python train.py --hop_length=160 --input="log_mel" --mask_ratio=0.75 --loss="l1" --norm="layernorm" --head_dim=32 --patch_size=[8, 8] --width=256 --muon_scale="original" --momentum=0.95 --orthogonalizer="polar_express" --max_steps=10100 --lr_schedule="wsd_sqrt" --final_lr_fraction=0.05 --warmup_steps=200
Rows from block 2, named by matrix and row number. Rows with one number belong to one neuron. Each number is 128 + 32 x the weight over its row's rms, rounded and kept within 0 to 255. All counts start at 0. Numbers have three digits each. After the name is the row's rms in percent of the matrix's.
# fc1: MLP up (model.blocks.2.mlp.fc1.weight, 768x256), inputs 0-255
# fc2: MLP down (model.blocks.2.mlp.fc2.weight, 256x768, transposed), outputs 0-255
fc1.628 102:110139136163164116112086168135157119094176056089133118070175163129069145153077104149107118080087097132149129104167157091092080128123176117169100097108137142126114170097123133075089136103178066139188037133117110148055077068164074141080155149157115121139110109133179147071105091163112130163082129161128101068168117127099186120114117135109158089128113136099154145122166138161111151126091178194143150117132100171126179127143092097072115171131122109142146099096134110165201158170154116167105151134177123070142120068123131175174150154090101101167113120150159139164117126135093180142186057128119099127139167075103131153108150123144124131167121146151142165086168173122136075078056092202152141140134127117143120120153140159160163139171123114068086119128128138151083174128142092
fc2.628 087:085134092149146111107136099115098141132187067134110099120166093084091178165135100125108134145153106171121129151067134142104203110086135144159185220130131139174106122141078125141084102098159143125110161113095173136099111097137100113090165107136183158123081079172165143133117086137083072130062102119082134128122051168111197138140174141132070119096182146156127087201178108121117139094123130144076148095182157115155107084134114149082068176117130080160153138053100080129117140100119111163112151190091096127158101106131131174160140083096125171164165158122143161125103133188159091160122100131164105128089123051145156139090103126156122154109141161104113127116130162201160147049121084171124103125135128125105121110153117182178141198129132176116107122142101109162126137185149107
fc1.629 088:127204102173114115143104132139111102193141114122156187135150163121133157138119132147111170178087098067132139100141094118117156132172156060171101131094083112094148144071151203145113137082113110154168114048107135180143149122141110157126171118123137111103105171134103176147159123112086087160139108093135156105101194096115090131107124176165126150215106145149188132127094091116111069126111128095159124177114165068086149131104146142105179146154103111170068110109168155139115098098120149086128201130089171078150123072135097070196149136146144097159134171144096105095140127126066146092111137153133114106080141138037165162179160114119168099143125128129130061089094125042146134085135147140148113172156106083200179134120155143104113149157127122142158140127085163087146161148176110
fc2.629 082:118116109106109097099138104121141116057143101122068081188168148107150134126108115034198138163127187170111147133153145167107126097128117143161209138155120119165068104140144112130148143142129114130128107152090225079149082149150145085126137143106135163121115137139146124061158095154130196145118155088112105165129108170095092156130158120155160108092134141125109119138125129125084111133124135182059120154121114136132144078113091097091157113119186143125097110096064190098149112154116092148144182173173138079114145159078185114141134149165132102083140080103110112172171065089183106143135112114077144101122136115154112086118136127116148210160101137108170195126084098094184152194181142156081139134070164116077078122129186089162140099163078114098108182133095116176110106097101140
fc1.630 084:120104072149121122134072144209158123055140131138093107075053110133125102146139129135112117146108147112097123167141138142079159091090186143178108155103152113149136118085162130178166139099149092123149166121105198150048181128136136169162093164134085207079136142170099138118122138151107171122132150108120117146155095081132107087200153131171112208083152149078121121110153166151105099105141073187093148127135088128104156185151112152168137118106155164078148073112111130169152144188152103084131078075157144114139133129062159098112082049177114150187102096085134108118116120142119112144157185125127078108156169161104126160147086108140126094129126166090125114140149139118070108115084125113139120091122143123191076171053106126123167178144120139149092082129109118156106120077184095
fc2.630 074:134114122203136149107212159082120076184120139146146178147165136148085129132141140116085125093124100152140100122143129094146054164120113122081096082143133127129135160158127146077087106151092127153086136134185082135180086083098160095137192103133162053186139109113150137115154136094184107152117127149134162132117143149161158158054141111076067067166114157149134166120103106157159138124115104061170119169096178127108118069104113115116142085130114130168139151083122134093069170114150177163113145171082160128113114083183081122129178131098103079060168102174146151103110175099159114151085145203102129147112121085158119102169130121109016179085132131131115120122115135151154148166118136131139136142149097111126219099143140122148131078090117136136175196129122106094116150178108144
fc1.632 082:132146110157160143134087107072138119145131160130136069194149113171122113137127183145114140140159144062103147133141148126101141112131159091142119117076106161097128077126094114145103157162103096062154136151135135177219139088145152106143109132088188177116104114154105065172118154135082124165087074108124130159109148156119109102123090129181113155125102152086155095115201116106130151127108122186089103111091113186087109075137226195101103129118144183150153131137168123075143112096051161099111173154174125176126109147123065090093092164165145047137175132058082116134103094126145153150158105125121159167080176184130129179140151104118163060136102138147116165106147121100160126201133115141131100209099144122123125108112116150130112177114126127107146105172098074140066106112166153
fc2.632 105:134114137093154155103111136120108189164118116166135085032107145103113123143088135131103154093156122134188178092079139121088170082091144192145093131117080129075097109122138125167107113159141163154103077097128127114121156114083114135126124137134107109090167169139153171105143083188099110146040174183101077131117111165090219074107126074144079128136167119123154061113150097134170109196136120174110122127097103108195102119079179121125137146144138086184119104090146091125147149159114097106077158157104103160119147090170149098100191154157125142186119133133169151141114081180154150172180134103112140088130125148195136076136158100182138095102123129118131137074123144079122163138134220110090141088062113172133149143147144103088164095107163160154145119108177165096121160119094136
fc1.633 112:108139054193126117117120109109093189137127127146131149092129123057155083096125114152068111063077082105122103086134136150064073138147131188142125133094155150061168103157133153115114145160129169121145110119120077143174100127160127154097084177190074130150064128059153124173109170144130118071117129105140189092165109107181134152162132137134136049183101155165098146095130134084114162138098128161095093132166088199074101173140152173175144100133074094155116069098184168144097126054144088098129154133150117125157112142119198107125105182193126120186120144151110141122205151168108154118135101119157160166109095148115185134077105137150125131132148113102183116131171113143098124115183101165151147114142102109151108107109111139088166134116151126140145161138188087100108074111106136
fc2.633 096:164115134122079185139135074119099080150126130194148103119156142147147111132103120096115195186120150074198087144134103082122131126102149139150142117084141097162098080148156173118135123125120107127102109115092177176100109105106168154088125195100142106164119155104112125115128078073110104144130148176102067113179155128157124138102083146169112196157193171102120127181064132117105073030126122134159120127101121095137110083088112185126104078102156128137129147125163151115156065104105149066158199123086147153195133086171096110151139132154179161126174093167165116077096189082038136129146120150059086132121138129069151115153170138108143149142135154132127082115131129045168125087127162100143130163184186139137119134124151111123067144180144139093108137138139137138095150153106118
fc1.634 089:133082136151091151150097136177097120146136095211184189139137143184100083069148105138176066133131160131121112134146153091073129115193136166144111156121108161099112157151196107118099128118093133155089135169133121200166134098166108065132128207137189120145140123110143131149154114119164116115210131177084068101042131100159088156121158085129114137184131170150183134112086160150144186104119089171148121129146118101097152117085059109098117100130147145118063087141132162160139112141150171139145107119138144123123125126126066135116137137120113147135073142087085076113103147082091185143082182077114078096175051090147150131105062208120104147124154118131140148132152162128102151148108110104157101094182125136149088155101126143209113107115100119160126096092087110136141159130099153
fc2.634 080:130144095118144075088171114095118178108078171092126117116123077052171156188097147125085165192147147143117088105114140162109139120081134131108121110131145112150119133103085140149180144106143167121147135102110158099096153171107146155100124094143087140113161178137040187068138183124129081089112140072117168163178151141156156138111160206139164181107110079135111187115163071110138135160142129149149083153171074164142130112183193173139126124098138114150112141126108155080137147080101103140131093116108100101184120162101167098147092082144119170115194104173109106113144122144177096030148104123118161127138212124087102102116189067124146124150148087115142127141108125109116097162173154096142155133053104145057159107067114157098161173167117166077113121139133125095108117140131103
fc1.635 098:119176139112102138113158116157128164161126102101158135145123133092130123063114127156124122194163072102103105161110113119124100097096100129173188136174190132120095111115096135129178132150147113144148160143122094118163145112044084105126128094111113105143076102077137174122102158152176059148078135140093158114113153072144158086135144120136198058092197145113171138070085170093093164110149123192173165147149169109097111123142140128112091130178170092125115107109132136085157077132203139163139114204149140104080118060137094157079161080170113047123137072118155185169143197101134123094135141109162091108093117066081126148134129170090096114178120114172128146148119154165143150135144104089184109115115123137078160211173105112157128108176134111093143139118184119139088114129113150
fc2.635 094:165056126155123119079145114138119158097101128188120069127153153094089119143199148141195148159039120119152157177104078087121132178123122118124161122158142092067139124088050148142158131082127114127127132134140111159143149183084150140143092115145102085182105157160159184088096173146164139123121128146122102125059110115110136086116087128157135074172115147143231122169103121106129134116185143194129207111128145132161141083125069139153149100160146141135127161103147135115145123172143150105096106131097108106140133126098171108099169080131174107134114099186179107177152145070089110124162149074151098153112091134128163130121097110099095095140113107127091157112095136122125165114140103156197069147152127176141138158111057102104146162131087085154068157099166138120143092022142172
fc1.636 085:116118107076096117140119083143121162137134117108127166096080196093112159072147100172038128160095140128117117139145166155129140147151130100133157096123106064157150107143186193120042134155187161108115131147139110132114081098133185139135141135147155137141153155132105151118138098092092103185097133140112154190154114113149094166156221118117069153129092160130187115141092098093077106181105073134151095120124143124157147095093143126150162096086105169107136152178135069154120104140147122109158111128169079106121104144227119127102197091135141134183124158116141164149110090082153119123189220094181132119095157162173150060118096104132155105094092126135134108124118146175124166116095135135137155088119103187135135069080164068149110104099152089148097143135124193132114144118050151
fc2.636 109:114172144161150122095092166107095109145153160118139123127140069167137082187142098119199111082149110106133106124129078136163091134142119157161106138161160220139105146108073080155178142114078108137123137103141128127105153148057074095138118188077104138163082073157128103118122155183188158102111107117138178056088177172143136074152061150111179089118130135095089126078157178134097147085155134124155141117129095163116130115158085105067127177169155091138122127107152210070147163125122157171112156161110189101130099124091134123162089134116122103091099078126136085098143198195112153102113112144065105129144112128086115172153158134133129135168132128131140181142140107064143196126124100115139119165120134075133109161163103218116112148183132138106141078142129098124126115117208120
fc1.637 095:119160120094135161114185118102069157148155079119163148081157100156193158165107114163130110089119130160136056141153150093113099165126147182104103121110112112166123124089130060088089165114068104133132041185124139162153123131178166069136137120133109163074121137078161104139143119123180137165149146068108094101162159147090132094110156161148109066112137209143184109146177106173120139120117084129066158125087108210142176127113173120152084180166106116102141146097153182145099132107143208150126156102100136147102131096160178170132125145103082105103050127124121082085114110174107151189090150114152094105181191144161113113106104185151089100091171122151193108127103150126169102125085095157156102116109162117140175109110142133122135118121080126107079087135124147121168135134140064
fc2.637 079:170093073153103101157123120171134099072109115112107093168136097108127084059090185114153138165150106136099143137112122146089189067109109075128209134142141119164160169112126136178083055169148182138087139165097087091119124127101138147114125146058186066176127138076122162091172142082068138133161138119138215180144078127144136165113136117148143157139101102108092115172057120116117137094146138110141092145144111093142132120134101072120136102141181112129135165148109085137171127135168041144116093176198101097148143099103115111146145123143126196127175108126176150177125155105080062138150116134123184134131134124145138162182095095090085138171116176105180110133125133133126117122208166136117152160134118200130121107131109034144121086113162145163156108093105107132167132135104158
fc1.638 114:166144181088134156136153143156051127127166177133079094163103137131117062127132124066177176108108172108114138128170127126150129160108154139107147176110156188088156163044118162117133098124120120171153144184157079160077143100114122109143127156133128148205135100160141055143127169172132127093143195148146117082081131113127106103155126149086122152120152158155129132083119135117149162133075090155187146080187180069098125181145130152152100137146138134088161103097148107054137079143169141137127162049125105137102157163134093135103130174171153092092089150110079122097149141131115137098107201084082159154093150132081085136102129152142155106140176137124121152128040112112094159195086094072082127093085104114100120175161162180123147117161142146093137118108112057144114125142077159
fc2.638 106:147133151101146132167183120110137080126092168176089141152102154103116149108107083113119178137095098098125139156146108125063172150108115153118155124154123173065173147148126134142163147109162168133186077173073129149140156111146158124155126117112186110152135114177173148103095202120148095134079143093110113157078096124119142134110108145108137129152168165121195161183081079057205131173074087161082157105175121111177133129102097105125101162047172085114163138071186075136051091128139136151133157095099128158102166145153159116106151065103148098139122155152125117142134166111119100150093165105129131197109145056073132104133131148111161143151084076150148125155076127125142091159109108123145132046103102140040107124158103095150128125156169080123101146126126139186103062152141171
fc1.639 086:091130150098020069137148165142134156154156105155128180082091123094164115132120128094106147132159173134126164152104154156111145151137086113104144147178186133127130125095098158154144157118067115145173140133156189074182133107140134112129057142113109107103137134117098115140166162144125216156119111185134080133212208170100109146187151152173116143087159094105117182147157123148118134144132118091117112134127120097107119165136149145092154102134148138149137109114137121099094144131098180141123096063137101154126157109081089171198090161121164088171182108152068085132134193081141140111042140101158106126127126152135150053138142108132066100155168113144131136117205134144089132113128135130149117075091083092106121056147097196157120166131093178138139110084150083153122125045126123
fc2.639 082:127093127146138147127136128101115081130125140117122124133144184201102134134127122091158130137091105188134122088153137092162111154090094080167184100136098154068141122165103115119095128126186136131149155095100089132086150157118163145167130123085164143208173114104108157153089100127114113140130192119173111187080148097129131148113144076079114185181160115141097098087116156125082150162131136084091156145156145118147116081124130167096119085114105113070180170130127112123130175143167063073101202144098138072122134120143136125060173149197124177111073113126121189147091114072199111142110144127145158144087112095124108106141142113116092141130134167122138078140044143185099172123091103137129141168100102125103178151094116080135105082202167113188131109163166190092128070197180149
fc1.640 097:157166097153152167112092091140137137210163143140050120140152137166093150111096186094160076097150124093131108129149144128124150127125158099149159151119110132093133106087135132144141169167149111089098132192101144076213135059145142136112141134096149127164168091167225084098108115116100159146190161168154166087108140080185098153112124162144099091098175125120130062086160150154113092163127113166129128109063195114125086153182085092097107148157114123136134124202162130099163127140181151123092114107055120119144066128081086095109129126152076126206118124118153121099179150116087125129166135121106113068148137176114092163124095108145167093088185153131140181096156156177096103142165122152149137064131093132093092168089129138088090116124098139118192126064118122108126144085108122
fc2.640 098:180138085113100124137070122164174137124074154124057128140121074113157104170126135105134122137161130125137107105128102121162150082128140189120144147134131087174132046172167114115123102140123111128058121102139111098108152107108166140066148087158115086056096204128077176137072135074034161192122066116109149130129150100132122106114130186129120172093120097142058116115086130118179122176167095157167074141120133145113146174175145136161107115136120082129117146135171130189134183135135138124077097141085175119165135099071116145070137117131132123134122142109171156121155086141105151141151163166134170109161130179150112099200085095129140107084096170051096204138121125153163098105163177104131129140113196181113147126130151143143127107104141133095167157171191177142091100106082124
fc1.641 099:104197112145108190140145132087144043104072159128115119135093119089132131106131125134197120114141181125153125157080163186074133177122138188111110113129149160134076117089134129013167109095105112211117050159035159106150151139123114102155135160128161205113109132150083123137145122128142101106109117130143125121113161180068134165148123155082074128122083113136159164143150140150098140132144118156125118067228080161110154154112142130110089117120169164141052106122158150158158115100111148144132154138100109139116091174162126206164098107147123130131120181099073131078141154121101112082145108116122102129118124151073140142172116116114121118136151135152141102124154128132104075116067114162123172110098136121120058134158145183123162102080162099129046121171113142180112158163152073
fc2.641 084:138067134138184101126121120134104226134174101141131129144172130192141103145137134121075115161109069120103124052159092091183144094110117084149144101113080109142162151163106163255093128139134167068117179125209095139102117126160159164108115098103115085151140169096153133100082136120112157166116138136123104156124105068191117097107122122191149168134175160101139118126128102090164082146149114156124146152081160137155081124131120138089152149117079110133171162117104108089100149146158104138138142114194125114144134097095102054108131103100079133107104074163174133177107101133149151173157126153127130101149122128200100147050127136095123131095136091106122121137145112129156185118193162081123084122183119181118206116100102090109101174166129159135180096093118108100139112095123163
fc1.642 100:144119153093176132071092123156101071115138123164156184206123131090183128140121126143091130156144123060089153108145179145113133214150087154176096142142129116133169150069110106130173213105104102111175147117179185102104084141156176125167144102078158159135110113085091181106131092146116099206131114132158112153074120101094083183114134189115139082084100121167106100132136134094107089137096076137106106187119099155132111077112103102099182095146133130160119133094194067157159130155134127114155095135110157102117079108115144129116128155133163062113161132120112134121161143097095096106061154140158142088119159165085119174145112117138107124093137083085191114141163126107182126114085188134153145136136109148155174131056167170140186101142136107091126112210096120154162168097106165
fc2.642 123:137133124135118089186101145119175148165052120161092080064110102145083180121196153172147106099096167200127130157118115136179104107125132092094147127138147126123114107168156130174091065152179128148099102149130051136171155139116123130108177118196104076127146154156111114158135159085115150092115155111089147159182159166157173109109080124179075178176067129086152151128143122154168105086142147170150099121144112135117134073100164093152087193070109119134147102172136104116129138116108155149107123075130098145120141090158050187077137107113088190136104134176132076089117170097167156174160119113103108177081113065141125116151120124114152127155164160144134142123121213115108128160114102133060133081157131137129097132175080065149099144098093156171124132081116142081076142158107105
fc1.643 114:138118146092172180134144181149204114122190098038152203113083098118092158211154172148129106216139069121138129078112128140097150120165126141059064147150137129112106118077057175095176164155129162096160171145144086165112120097208163137097119128137142080132140186118101154169135157053154127119155141173133128149101071163087129132145123161084079131101128145167121143117158158125135106130127102163124141129123111080139109140130125171135104096123078147202114117159115116130130105055170080117130109093080127182141092111171113060099104134120185119182129118169149151119108091131145165122159100155161077130176133110166136093154154106124115109091118083120130085154119096134139103100046108088127095133132120139120110123185085157194103125183098119118141124126122150076144093117119130
fc2.643 106:126132126117077080154154132173177126159141128089188117110109177082110142051066130119096117144161132096175152119023207096094176159087148130119078131032158121194102103149118106105119140080130129115155094127123185160148096137151131161097083140197171159115092100134124153128141114137108136117133179133119069145109150118167123125114118151147137118118110153101046158145073135142135137044085099125120144146101146150148108079199121153106103107164108129110133146117186167154148106139109164040178145142172172164102129090115142081156200120179160133133126115165141179135136063148120101081117163133100171138077123135115081133110122146087209148111118144080134088097064120138128111199153120089143099143180113123148170088112125091128102110141173100147098136153140109120136160132123125
fc1.644 090:114141135128151102138161140105156146090119087157125143130073085144202131128143185182144137094111129133102078089150148163135125172129130181104099190140178111134158045096167103133036154136174125159134092130123110117115123079155117103125072155104121110093181117091124150053114142107149147111099189159121081143096125139182104140137108155145082191079083099134142154138125137092117137097147132152081155195178090182106169152115125169132064127131152150081136096079168121145120119115170088202074145119094124138156113166147146093122077128060136100144086157104144104173139107126154062123105112154098227092116137103138124158116119093072118101110178171116142117140222125108108158149076147058143131122160136108161122163109055155131139145154180131142140132176122143103166086107118157
fc2.644 108:162132135118154138135149150125157151157181173086089072120161135150054095101102103156085136073186124098160166132113138098136149125134071067176124076153133204096093140168112166117138158122128125114118157052140177140084187154071108187145177121095122155187154147123146187090133075181113109117198100134130136128105131167140150130125108136079118094171150131106137123107135088160170120171137108131153137128160096141150122086163141073126133099165145163120107162128120127077113138130104087095174132203105133178072100012105147148134118113158138161050170115128144105113166102162059179132097149113112116116132090128170155120160062098138028117097122113157124131152134117145127137098099174101148168083120100148121086141148175125105136110146111123072097129125105176119102192079123115
fc1.645 086:114133093092102137098127120128131131077096159139137097165133181140096145134136137122096171111166145103071096110117098129117166135089123203122151152118145144080139156131125094196118158179138166019134094104123159116160131163146163130124134176088147171171079106099123153115121182098093151116173120129115089151180124161127052066139138100142120155143086132087157113100148145170122165120093180113212140148093124150173077117083121126133163133111132099102153093167186170110157089137154123139143136050100161138106160150062154106096169182066110156128095138139167123130122099201127116066207088124108107095119159077081137165079156181127112125141119068191116074134108143164130137098129120081168104123122121097127110092148130153131138111138170148143083135220072097149133133105161061
fc2.645 085:073146146142195145126168135118049127173133092164151148120155104128106163084111168126098105175074135170127125149113187126154092184152083090146090093127063092144136160152146151075121076095110141157113136128157144112065126084125110150117132119142087078111178121161072144146098123144208106131115167112115085160120121110103209187093114091174069138134157063150127193191096130094156088113162087128063093133128135104113147137144122136116087094172119129145111148046062104125091150094117134121126134197118136102122085141135115152193078091141175149161118041136106185085109119129160146166094140146168143159099096144194148115110104094093134143121131172104142093124128160180139125175173142172101148078090149122126156151107114132161111134132145141108164144061131141134137143183121191
fc1.646 091:186160111177094076087078199144087217116151110120157075132141125042143151144164156145121100125102164090158156125098140154165112148114158104096102106172120129108092113095109123139156143167135164062175146096104186129093093101131081116119110138084176144151127142140108112129145102116116095119119126100121107110090155162175139118162170142106189176115110137125138159139064179099134151071132058105154139154167170162163091114077168140129172103126078089081113162105079166066139086120144128141090114122138159122154172138166127163168102134131152153136124124128121082066139194138152068115129203158134173114134102143096109159188061015092123104130117053120130157086157109133150141099152112107165147158133166151131121111105055152122129162134105132158067166140098146164141151126087111
fc2.646 077:073154172157172117143128131087103126107107184178183099120137125175093086173169125150132101138119156188138206134149097166109145159136179115142193114110119084133114102122170172092072090187082126121115151170156118175155109078199160189139111119106077111100057097113126111063164163153138162130107101151127126116075096152113167130111124132131111135125110116154127164138124125142150117175092117157113145151125158099132145181174134192088114104088131068082129125115171087124075144165074103116140089129086158153173138102172140116154098137120144194145182139077063174157138036099141161098117148134163141160135128049131105137141090142120139121156142107151117095130094136063147059123110087154099099139141104101136089079168222148115099077148187102108135147121161119107108145092118111
fc1.647 097:104161136137189107175156140116168141070108152113121144109173104131149131123112147147175107098172117120119115041158160083179099156103099105142178119136142108112062135129166128085123118132126105173104102204126162119090072098107157102132148147184139063115124080165165110136062101135163106138103158086144118100135146099122083168186141147171140090078184125084108208113130167098126088095111146111149125080143196182045169164081130107149101129149091058138133080189135122143154185173202193103169119121133137105134093122100060148167116134104125119117120114152157139139114129067074119086138126092164122108146098126088150111152080068115159083159091154112170139139159122124122105178104118183156117108211096124087165144130168127168081128167138135159140139142107156122091112123154121
fc2.647 096:121141177114169059111120129150141177103119138151069107127157108080118127155130139152118117183077170135112146080133151161065129167151086090158183140167113108122127137154151139113078127119140099113107159134097101118140111172116147130093141065176079107197077154194114105138114117083119092130106103174164134158096166104145110176086115126180128150137141140111150085135081080119151090144193097108078158109189127182131188090143131153143110108162160098145130168081091160148061184160118130077145121118102033130127081238142124099145089067121141131138142110144178113126091049115127091101105125183178183149152137110175116135111099181070160091137076126125142072119127134153135054120088124077169117169106146099126138173144138082166126137156135153152123126117120178163124129116131148
fc1.648 108:132119156082100169164101172138106173084142142073147110099164130109086076128137115118192147149165110140102117094125152107125136103145147174128128124113153124038123154069076110060096112153159119149147080105126159193192066106126139196132132099120105125133056126150187101092093106153109132164069168115066141130064129148127144136139127128150178128126176107087170131120126097088106114159118141136178119099159122150144171111152112069094190131182146116144113152100136109117155091180147147169107153155169074164077123090129128120173162103073091082154107120159149083179170132121100121109146131093136130121147130090106202169106062127103084131206084114154233106162155105113128124125050099133121169167159127134139121167139119082138146171149144087134100132161161170121065106124104130
fc2.648 107:147044110147070125111159120139180166091140163080116094118119106142145123167144075105145106194130159154122171112087116110036178152086127103169187162098177150081156160086120137119100137120137120157107060166147138187087131139108168108182137142153118140145078142183226128111090155148099097146086095145152139142147147148146114099169095126167084103147102153124182096199177110161108101204105124160095170085143104130156127076118185153160157171113109124104120121152156107156139143141136114134065142087132136113111058153127142125119150100121137127092110122086140083106122157139090088132106159064149116128122096103229131161060119138083133130086098074149133122189118092125130138141093159135145105129172112105198103151164122121141078171086106091139132086151169088140181122104110129
fc1.649 095:135121152139155071161101139101143157188167105186205115164054157137078122070088166106146138108141150109133088098114160067204147154168151088091155106161162083081148076162101109119103142142067107131107162149179167127119092117110116120154073108132118122136083140100143097145160105155121069100103130127139148146106125092121103212162121091126095100172125106075115156152127137123196105144131137122111119096084155129126113156110145182119171139104164145085072115136088092151139113099145092118166132081101193070175117158123125118173143101105146073108139104126074126169191153177149173137148099109134141122169123146111130115147123140092074173143113058185158133137088152172134132103119071054101124173130128108063155140139058138186099134112151166204176129132089161130097162134155096
fc2.649 099:168134123115100165080135119153118125089089149096062135087195087096169126188137056117131113142140111158128173136147125144037111075098098143141137161087088173192113165095165132174158101108170141135161114110098113115156145110163108135116156156127115112096193089151151140106084131123110178153160125140137143078154099183110143049111157154167100160094113164184147116132118114122064172102125152109131132189166104104159171079143107100167073111183099111161185137138161177134105118131101145139087099183170099180066131078120159133068109148163120174125136156146218107100067114096125092099117123148132145129076137097128140120130123119178183082113139182078123124108161078112125124162102193181155131107130116142195075118111181115092148114147105105067099149147140087128157095128124137
fc1.650 089:114179136125130117106087115185098145075149146064167139156184150076172129126144112079137087197170137136220137131142124148110185150130128166158137155137109095076086136168157144069197225140097107127145065141133210093137148149158132118164146061105121156168142123113133149136123115138135117178173101131138136094121101137170173107158134080146148110137141218101142129110093130096145100122132129101085123080115100166101078125136116108079094136157112143165142121131113090100112093086100071123101159104176166157079207104108106157142070134163148131108113081089071101134116112109131151132147047151114165133165103157130171108139117086150138116120109160137128130166139156124137139156150122083097098141084102103123144000158094131167126093186130118139079151105176135091127166134150107
fc2.650 130:151078149140156168164185128073176098167098125200087078116057122188071112111128154156110146103114132090074109114102133111135087095132107109078127134133171166187169109095092113202045066108166127111123176123143047155121107092096143178114127210129125131111156167117137122121132132128140138117115167121116140109102142146095103099103108191093129137133126024152114141122160099189129178135155130125158123143151133106155174122107129146150138102121103145097152155084150174154138173165147154133180082149048099134152044135149138127119130093083090146124147182148170140118137133154117112129112153139138087141114156108120112100134141161076119128136158079132103110092134106145098127095077151170176186096175172148142090252118160149110085166085108128132153104124084126164117134143104149
fc1.651 122:136153084083135120123116119105136123115177141163109192106091083153203142118115094101196123113163155148155153117115128089108123152144122114092129149128169179106105108127132147158154123145059108129079086127101131143127145128176145142162086163112075169107178105145099108084093115178141135152162175127155143071100056164126121130131141122209110142089153149173114057130185112092106192191090109159145152138126126094133159081188121040160111121115138169099160093139144180124121127097099159131181099127143129131103145148136105114121104092137160126125130205148117127143123127131081113117146174079125124153080154123110120036152196151136097092136132169100153105148139057136108167123116147180106095152107101122137098127114125111095098080110096108108109131232226126118145080223142114
fc2.651 122:154104105098091111125113136145202126103097163091069119147160119075168107095164114157136145122148127076102156084158165100082162064132116124173157142120146115100137105068110165170137140104133096080127156128127112113163151159143192120167177163118083147190157141134165189112135138161071134165113077097121089117152158170215086141133152106202070130126145175147168087151110123125156201101094151100127114097182113141139117144150138058183150136134126106115157151139061154130085127101085142137099131113148128111151154089129114102093153144164083182143161155052173155123135137097117134183110107107155126137111168049150103137074090185149111091107090164127078064130140077115137148122085130132098105124171106165142096127065122128143157112166115113092122085224129129177147083115105091
fc1.652 099:091118133153141156100214143209107109147117099169147144197172125173094117127148118137125133167160099092104129164114178142122155141154107137139085193116108158112143139107138125148126127166093118154090114126087141139166113147078131102144104148075118089140120105092120173088160135130173075102145168151156144112128067141159133119194155099113139108102151162105098219127148127100101147097089131080199168157147115120131076130086101096165120143107134135083119112149123120097205130154123110152103184103193123119092149093176126132085117109158089095103129117136117117161130173105130174094060210134072131105086141100029097119177128197135088141167129130193075175112166147162075155102093079085159084175124138112097159120158122142106189131082140097096189156136108107130131092150085144
fc2.652 094:045138185177181134078192129130048127163123138194164153172124142127125156126110166131053136150092144150112144100066160115122067119081174113165147115134113105112156137108160139100116124110148197155153113107151145084120101072186141129091109152102167039096151163095128184128146107095125141145167129173112104183130102118073160087079137105093087136146125163147078181164129177111128082144135158120112109176126104086149114082124112187126127070056122089171118127082139149151123129118081138132106128162206130125052106143088143169130147085114152160136113097124155124130113112156129181160152094141176115108060159144175084134116127099144157148101121124071127082131126141132196128109148197124071125124157141118141168110137151076135161166068141120120167149085097146092097128165112150
fc1.653 087:061114117092150142165143088102117080108149170159182148147112151138061102149088148043132124119143143124144149151118116159178156163146089150189100153103092151103088190081088090133173201120067134151120088119128068132121198157146116137171098106103117154180072081133113134145153161107136158101097066094105119144100112141093046116113089089156140120122108124158120128111148204159133126090159089203138161119113124133143082112180119101154107038119138144132096151134119148096134141081140174147171159177123118087118103152111142101131078161137107149115086118177077133102187095142138097152149142175080105109076141172129129108110184103099106149109145131146165133152143113154137116076170133176147144174107159097163146135120095121097191141106145136150148186188065105191173126146182101
fc2.653 091:116076140133117135139113097111075118084111135085131120157175083112076122105157139144175098207086131153146111108130157099145149125138098060162191090120117142076126166123083144115071098082213111120145168123091165110121154128104135182161104128143102110182127135145154087162150162173173095128110118105107088161147124177165110146136105101140126161163138123099135164184163129173106166119193131133122126152124167089094069126142147112055108088153069069100109192135098101136088168145171166148162183142099119109122127117179131157102174144180150159075127134138143089093117146146080077150108148091142103086146029088163196140103100106042139106173110154113128130165099178148158175126145133118142152180142066117109086148131111144145129120146134094156090039108121137105140109102117184
fc1.654 088:076100054156122141123149156088151062132160112081171118066145172098128174109140180103136188109184118118108148160148128139172082132179136090122192097177092112147134148139100069144115137084136099118163103079148064156125121089072120120138148142122104085145100111142143113149121150128199115165097151164119095081144172170157118176077176127163219065140143080128152133139082142116123122102120187181107120161151143131173135151139092147113076120125117144083149181117122137116168143076153148072122150118086152090084109067095172168149134161134103111136197121139154181086098103112123176085167059132169102177136052171129123079150104097116130123096135123136138129152151205087146145136130107111127156076108077087140132081148095115173179128082130141107091128153126137119146159096113168
fc2.654 095:015134113108114138157085139139089170116102128144103090150141074096146131166142132185177127119172064142131118114111119181102118180073132165170136158055176127151125084109128163144094096118109076132137128088129115147161123129182124098154067118076185159057142190138128103118132102140091194100160144103146115108061123131093202119149089158131120167094146162145143121101178095108166108136176134139100096111113124157170092131176127140137141132161145153153115034107074087049103073139153146156150139117162122135164089118164114112089163107133085147183079151177122117153149143121097143118109116111153147141110185165070151131095081195123176103110140109071148101155080115130191119125163138138098086156183114162159098156112192130125107159136143139139141049119166132141129137114136091
fc1.655 088:131114071183125138152106134213116162086157150101122094119164111131149133151111110127156057104154124136114123158113109076114158102065159173119139186149109127165111161052118140143143124060149130156078095173146174152108097119090173092112129145168098149092095159094162126095092070102092101143113108179130153134167105102147120102136107150168162120114131148196120128165123129154141127147072116160198127140101165101120052129064130138092117159132081119081079056152135108129161159199153127154154090108096151131099115060127150092143142054104136119167142144151152116130158142185124176141196191082095114064102066188142113096120130140192137134080129115101160204088094112085154153091133122065170127114126123160096166108121103085165171125147106187134114103145157108119121140154155141
fc2.655 084:093118178132177159073160112038136025134058137080087133207131107128165127110173178143112163178088160097149126130120121153148144146145145114120094061110143128061132079165093091139137070146111140097171129097138116065100159160095116166140116125093115115179163155181110106130147147175123118091167135126147107127116152098160146161111184091036088179147128122091110112081098132079131114137179114124103142115159081155145155110183140128137150103119170130170179185151108158133141137040095119094097185154118109096185134147120105176125167163143111158117109132129138136135100145077107099127128132151153105175111184092140109119168104097101182123170117137139045091138138168133101142154112157121061151165124137138128136141125142117074117124131172082084179158144138104155177125093085081